config.yaml
dataset: "rendered made-up planets"
train_examples: 195000
encoder_activation: "relu6"
encoder_channel_attention: "se"
encoder_widths: [16, 32, 64]
loss: "l1"
decoder_widths: [64, 128, 192, 256]
init: "trunc_normal_002"
batch_size: 64
epochs: 13.1
lr_schedule: "cosine_restarts"
Rows from block 10 of the encoder, named by matrix and row number. Rows with one number belong to one channel. Each number is 128 + 32 x the weight over the matrix's rms, rounded and kept within 0 to 255. All counts start at 0.
# convs0: expand pointwise conv (encoder.blocks.10.convs.0.weight, 256x64x1x1), inputs 0-63
# convs1: depthwise 3x3 conv (encoder.blocks.10.convs.1.weight, 256x1x3x3), a 3x3 kernel
# convs2: project pointwise conv (encoder.blocks.10.convs.2.weight, 64x256x1x1, transposed), outputs 0-63
convs0.146 [ 39 143 130 158 141 110  87 106  76 136 186 142 137 117  87 145 155 128 101 101  51 131 163 121  92 169  90 153 148 139 140 126 192 118  95 110 170 141 130  97 140 103 143  98 116 108 118  84  85 139 128 105 166  83  95 164 104 154 127 198 128 125 139 168]
convs1.146 [132  69 148 131  83 145 145  80 131]
convs2.146 [103 153  97  94 114 160 128 161 143 149  94 174 127 178 123 105 209  89 126 112 185 131 149 100 155 127 170 153 101 171 104 143 126  88 141 117 107 142 111 126 156 108 101 185 125 133 124 168 153  92 153 114 166 127 148 177 136 120 118 138 180 139 124 116]
convs0.147 [ 95 149  89  84 114 128 112  98  93 131 146 182 126 121  99 130  63  94 128  81 138 139 143  63 130 111 110  98 120 125 101 136 156 186 121  98 140  46 127 145 133 127 107  95  62 154 169 103  29 131 145 119 161 103 119 154 101  98 105 128  95 124 107 121]
convs1.147 [121 122 146  86 181 174 117 126 120]
convs2.147 [ 93 101  21  48 111 149  77 123 165 157 102 124 108 114 104  85  92  76 156  49 113 130 149 128 183  76 156 109  81 123 110 171 152  92  79 109 128 113  90 148 142 103 119 117 146 152 189 122 128 185 175 158 144 133 145 122 135  70  93  85  93 125 119  89]
convs0.148 [ 59  78  96 131 107 116 116 163 102 130 141 161 111 110 129 144 148 120  97  87 136 138 102 173 122 191 123 176 151 118 144 125 152 118  59 101 124  81 132 138 133 114 138 160 136 103 130 115 143 137  96 106  99 100 123 155 158 187 193 166 144 137 145 201]
convs1.148 [132  77  89 153 151 147 138  88  80]
convs2.148 [170  60 116  89  98 144 121 186 132 151 126 120 200 157 172  88 118 130 163 137 202 150  91 160 118 139 154 161 100  73 116 139 103 155 113 158  65 157 103 119 162 137 139 141 102 147  90 142 151 142 139 137 109 111 159 113 160 124 155 103 138 114 124 137]
convs0.149 [114 112 113 128 109 113 137 112 135 113 157 129 119  91 118 153 179  31 137 107  77 137 125 148 142 106  89 101 145  88 142 105 160  57 118 108 163 123 153  97 130 133 103 163 131  99 140 121 102 121 118 120  93 123 133 161 108 146 102 165  81 163 139 140]
convs1.149 [111  96 122 132  62 139  99 173 130]
convs2.149 [118 127  65 102  77 130 123 109 158 129 125 110 122 148 140 110 155  85 131 123 139 148 168  89 120 108 107  86  98  99 102 153 112 119  97 105 110 125 122 114 159 124  89 170 103 151 188 118 122 150 148 133 129 158 134  87 179  95 100 114  77 139 119  98]
convs0.150 [130  89 164 140 159 144 127 174 113 147 128 145 109 166 130 117 150 134 108 133  95  99 134 203 104 146 103 200 126 106 126 135 142  81 149 130 130 129 124 160 104 124 148 129 148 104  94 114 155 125 121 146 103  59 140 127 196 156 183 145 104  52 128 169]
convs1.150 [117 125  79 184 140 140 125 147  90]
convs2.150 [ 99 162 125  93 118 145 126 183 191 162  91 137 128 131 130  89 127 104 103  83 108 106 130 154 174 124 143 175 113 104 124 144 142  77 105 141 114 108 109 111 162 114 125 100 131 138 153 110 148 148 144 150  79 163 154 168 107 131 148 121  94 119 132 123]
convs0.151 [108 144 118 147  88 130  85 121 100 144 144  99 127 212 121 127  87 164 152 123 110 123 121 203 196 187 149 184 131 175 129 135 138 167  78 135 134 133 124 111  97 105 173 121 149 115 133 121 134 151 115 128 148 123 120 117  62 151 150 168 150 108 135 172]
convs1.151 [137 102  76 174 132  75 139 141 137]
convs2.151 [129 129 211 101  91 135 106 130  90 146 111 180 161 157 140 125 133 163 102 112  80 134 133 153  89 143 179 163 111 143 115 146  75  97 151 146 114 126 106 150 136  95 147 106  83 134 114 121 152 127 139 123 137 134 139 125 201 146 171 151 143 113 110 139]
convs0.152 [179 109 201 139 127 158 135 131 162 147 119  88  91 187 181 109 206  71 160 139 126  92 166 180 189 122 125 131 110 148 119 128 122  90 168 165 122 235 120 114 118 123 145 190 174 119  80 145 153 110 128 159 105  96 144 116 125 130 123 157 174 145 123 123]
convs1.152 [134 115 138  77 195 143 121 150 131]
convs2.152 [135 139 117 113 131 118 146 100 126 126  75 107 106 116 104 132  41  72  95 117  65  93 160  57 140  83 125 121 109 121 119 148 173 136 141  82 113  92 114 102 123 134  83  62 126 143 204 124 131  99 129 110 135 119 118 115 209 121 103 102  87  74 127  83]
convs0.153 [115  78 116  89  95 158  80 124 144 178 173 200 100 124 163 112 104 122  71  86 141  82 117 152  99 128 116 139  98 166 101 161 134 137 104 127 126  93  90 115 186  76 183 106 113 146 132 117 144 201 124 141 127 117 178 147 168 125 177 146 138 162 114 179]
convs1.153 [154 154 157 163 127 153 151 164 156]
convs2.153 [ 32  90 171 153 255  74 176 150  85  72 255 220 216  25 109 181 135  36 230 108 115   9 138 142 129  86  46 132 205   0 255  57 251 149 150   0 156 164 206  98 101 253  27 147 246   0  80 195 138  53  75  52 112   0  76 170  24 186  18 178  67 184 187  92]
convs0.154 [144  98 153 114 132 137 133 126 145 122 152 134 143  43 118 115 207 123 170 117 144 142  81 121  84  65 158 115 111 135 111 132  90  51 130 130 132 134 135 141 129 131 111 153 126 132  99 146 128 125 125 142 109 124 162 183  74 124 142 139  88 111 124 119]
convs1.154 [159 139 149 114 107 139 174  88 177]
convs2.154 [141 212 159 111 179 129 118 117 100 140 203 169 177  96 214  95 173  82 163 129 104  79  72 130  96 112 122 153 132 126 147 125 112  78 167 191 180 134 116  99 171 180 179 111 109 151 129 156 137 142 134 119 153 126 154 164  82 118  86  96 123 191 106 114]
convs0.155 [ 93 108 106 151 127 141  86 136 127 150 148 165 173  46 125 117 115 182 144 106 196 131 102 121 119 167 157 140 113 151 115 140 112 136   0 136 114 114 107  93 148  69 163 126 102 132  96 116 149 177 127 121 121 143 134 151  71 130 180 143 159 151 124 194]
convs1.155 [107 120 115 111 197 121  96 130 105]
convs2.155 [151 126  84 136 124 132 105  93 186 134 140  76 120 112 144 141 125  64 158 124 126 151 120 127 160 109 122 116  98  93 102 137 131  97 103 166 135 147 101  34 163 140 142 206 181 151 167 105 140 180 139 146 115 196 140 103 176 104 126 123  93 153 134 129]
convs0.156 [151 121 150 126 117 138 132 124 131 131 120 134 124 153 152 121 119 141 138 132 162 124 115 147 132 127 143 138 118 133 122 136 101 128 132 137 105 140 126 132 132 129 140 138 129 127 120 144 156 126 119 132 136 126 145 121 159 126 142 121 146 122 124 131]
convs1.156 [132 105 107 109 107 113 118 113 141]
convs2.156 [109 140 120 116 130 122 119 139 128 127 116 150 137 134 124 128 107 145 106 119 146 106 118 151 131 131 130 129 133 123 140 122 132 123 112 134 136 120 127 133 135 122 127 136 119 121 130 132 140 137 123 127 126 126 125 131 102 132 137 135 130 132 135 140]
convs0.157 [ 66 116 123 146 119 128 100 142 117 139 159 164 155  72 109 127 115 164 114  83 126 126 143 154  65 180  99 135 134 123 130 125 137 127  47 128 144 136 126 108 146 112 145  95 150 120  88 106 115 143 119 127 107 101 106 137  56 138 152 168 134 131 135 190]
convs1.157 [101  70  66 146 146 118 100  97 121]
convs2.157 [157  73 103  69  75 138 126 170 154 147 111 145 137 149 158 117 152  92 148 109 192 166 131 115 139 107 144 164  97 135 111 135 115 138 138 116 122 145 112 143 144 136 110 124 104 150 153 135 131 118 133 122 116 162 169 141 218 126 164 111 134 150 129 124]
convs0.158 [ 95  89 135 142 204 131 158 148 122 133 120 143  63 178  96 126 115  89  61  99 136 110 159 140 132 138  82 132 144 145 132 135 131 135 201 106 150 109 134 143 120 136 115 161 123 127 118 100  98  81 135 140 128  27 101 118 245 131 143 100  89  45 138 131]
convs1.158 [131 132 131 131 113 176 118 195  82]
convs2.158 [173 142 129  89  96 156 139 180 179 142 134 108 105 122 174 113 118  77 149 106 102  98 111 114 180  68 155 154  80  99 109 143 138  30 114 160 124 155 101  84 128 152 126 157 173 149 157 145 147 135 140 173  73 148 181 173 157  97 105 118  63 131 132  70]
convs0.159 [128 128 115 152 131 136 128 102 165 136 112  86 121  79 114 117 123 106 150 153 158 120 172 114 136 109  77  57 116 128 116 138 122 106 112 147 119 125 120  86 140 131 123 182 122 145 158 105 106 143 171 137 117 130  93 103 124  83  72 126  98 138 107  97]
convs1.159 [135 110 149 101 169  97 113 109  90]
convs2.159 [154 112 113  98 169 134 159 192 147 122 108 128  81 125 148 137  71 112  90 124 149  80 115 102 154 109 103 124 127  85 124 110 170 158 148  99 111 128 146 124 124 151  92  91 141 118 153 149 120 128 124 131  97 104 134 148 223 130 129 115 126 115 117 103]
convs0.160 [120 175 127 136 151 152  80 134 139 190 150 152 114 101 133 112  94 168  65 142 105 126 133 126  94 155  94 140 115 197 108 175 174 108 107 145 125 101  85 101 128  86 189 127 134 142 132  96 137 176 178 156 125 134 123 128 121 115 158 124 116 150 104 166]
convs1.160 [143 141 160 136  87 127 125 198 131]
convs2.160 [134 172 105 109 111 143 145 205 167 120 118 159 139 128 168 116 127 126 140 109 140 126  44 144 127  93 162 162 118  97 131 132 118  81  97 122  68 136 114 148 137 150  89  92 138  99 126 205 177 100 131 138 142 167 152 186 118 130 114  90 117 123 112 119]
convs0.161 [135 131 157 127 177 178 130 142 121 164 105 111 112 118 129  69 173 118 168 106 169 108 119 117 141 128 182 142  86  98  67 160 102 170 161 134 132 145  95 161 107 107 127  96  86 146 136 129  76 107 135 183 127  52 147 163  32 122 147 123 137  83  95 136]
convs1.161 [111 155 116 117 187 137 114  91  97]
convs2.161 [134 163 135  53 110 159  76 123 122 170 121 134 111 121 152  99 139  99 107  83 107 133  98  66 100 107 211 140  81  95  94 182 117 126 157 130 121 161  74 156 164 100 139 115 132 187 172 128  93 167 150 169 176 109 213 133 194  93 135  97 128 132 107 119]
convs0.162 [125 157 133  84 130 127 118 149  93 134 146 156 122 154 125 116 114  99 145  47 212 131 120 103 184 119 183 156 128 124 120 128 130 255 150  89 162 115 132 159 102 117 112  61 111 122 171 133  65 112  99 131 141 128 169 182  49 153 153 149 150 114 143 139]
convs1.162 [109 138 109  97 184 121 119  78  96]
convs2.162 [147 154 114  97 105 135 135 127 117 126 107 102 121 184 148 113 183 120 112 104  73 119 124  92 137 133 175 157  98 111 106 142 124  72 163 114 166 147 122 174 114  98 123  64 156 139 170 117 121 124 134 166 114 107 170 160 150 113 153 119 118 108 126 130]
convs0.163 [181 140 216 144 181 148 126 192 142 155 124 104  30 115 152 103 114 108  96 153  87 119 105 113 156 120 135 201 114 191 106 155 163  77 194 131 142 144 111 108  87 104 161 107 148 129 117 126  97 129 141 186  90  73 166 166 111 133 172 111  98 109 125 131]
convs1.163 [122 194 143 119  71 133 138 101 121]
convs2.163 [125  72 134 157 137 127 139 106 145 107 151  97 177  48 117 170 171 131 161 151 187 186  82 153  90 123 158  69 128 113 131 116  79 155 121 154 135 172 134 125 148 107 113 169 105 132  34 146 155 135 144 118 135 163 136 107 110 112 126 126 155 124 127 130]
convs0.164 [ 81 145 148 150 130 113 105 113  92 127 136 120 135 160  91 140 176 154 146 100 133 116 177 142 105 151 135 119 149  63 139 115 117 135 105 125 150 161 138 164 108 120 137 154 141 105  99 119 131 123 122 120 151  73  84 115 136 151 127 174 142 147 134 154]
convs1.164 [135 100 110  93 119 131 175 125 108]
convs2.164 [120 129 109 146 133 135 132 163 114 143  97 138 146 140 130 105 113 128 140 123 167 139 109 145 158 143 140 156 128 170 130 131 144  98 139 154  97 115 123 112 126 121 134 128 135 103 138 147 169 114 140 134 133 151 113 143 134 139 116 133 120 114 126 118]
convs0.165 [111 188 125 163 136 137 114 151 126 135 108  95 195  83 126 115 138 187 133 137 155 179 142  99 137 188 155 142 122 144 120 140 104 166  83 135  99 134 119 101 136  96 144 156 101 130  97 114 118 131 132 122 110 130 100 104   6 132 134 112 148 126 129 135]
convs1.165 [119 108  96  99 172 101 121 106 113]
convs2.165 [166 104 110  97 129 141 127 125 175 133 164  95 121 108 187 131 149 100 181 140 167 153  81 136 154  93 150 141  97  97 119 149 121  85 146 148 124 177 108 103 137 154 130 197 206 130 152 141 155 139 143 140 114 157 156 127 138 121 129 119  91 123 132 111]
convs0.166 [116 122 129 129 146 101 113 114 101 130 183 145 142  97 105 142 208  74 127 115  24 146 152  95 106 138  97 132 146  87 134 112 198 122 124 101 172 138 131  89 164 128 112  94 112 115 149 104  73 128 135 104 136  97  99 173  86 152 110 159 145 150 122 131]
convs1.166 [130 184  93 135 120  80 132 165 132]
convs2.166 [141  60 118 117 193 130 148 142 183 125 168  97  82  89  94 121  94 119 160 115 100 115 111 127 163  99 102 106 111  72 131 142 147 121 115  95 149  99 118 104  96 173  99 152 106 150 109  56  86 121 145 164  87  89 136 122 126 104 121 127  58 103 138  94]
convs0.167 [ 88 157  87 133 148  98 117 129 113 107 155 116 106  86  58 147 104 140 137  89 128 128 130 127 162  99  94 104 165 133 145 101 170 107 113  94 195  87 153 123  81 133  98 145 157 112 172 116  97 135 124 119 108 151  88 150  98 135 114 174  67 152 157 128]
convs1.167 [ 86 122 147 159  99 164 128  64 123]
convs2.167 [ 87 205  56  57  83 135  74  96 157 148 117 166 109 141  58 126  86 142  88  73 111 113 173 121 104  94 144  88 128 114 124 159 136  91 130  73 172  96  87 164 147 136 138 150 187 160 180 135 116 157 161 147 173 111 131 126 113 110 115 104 107 140 124 124]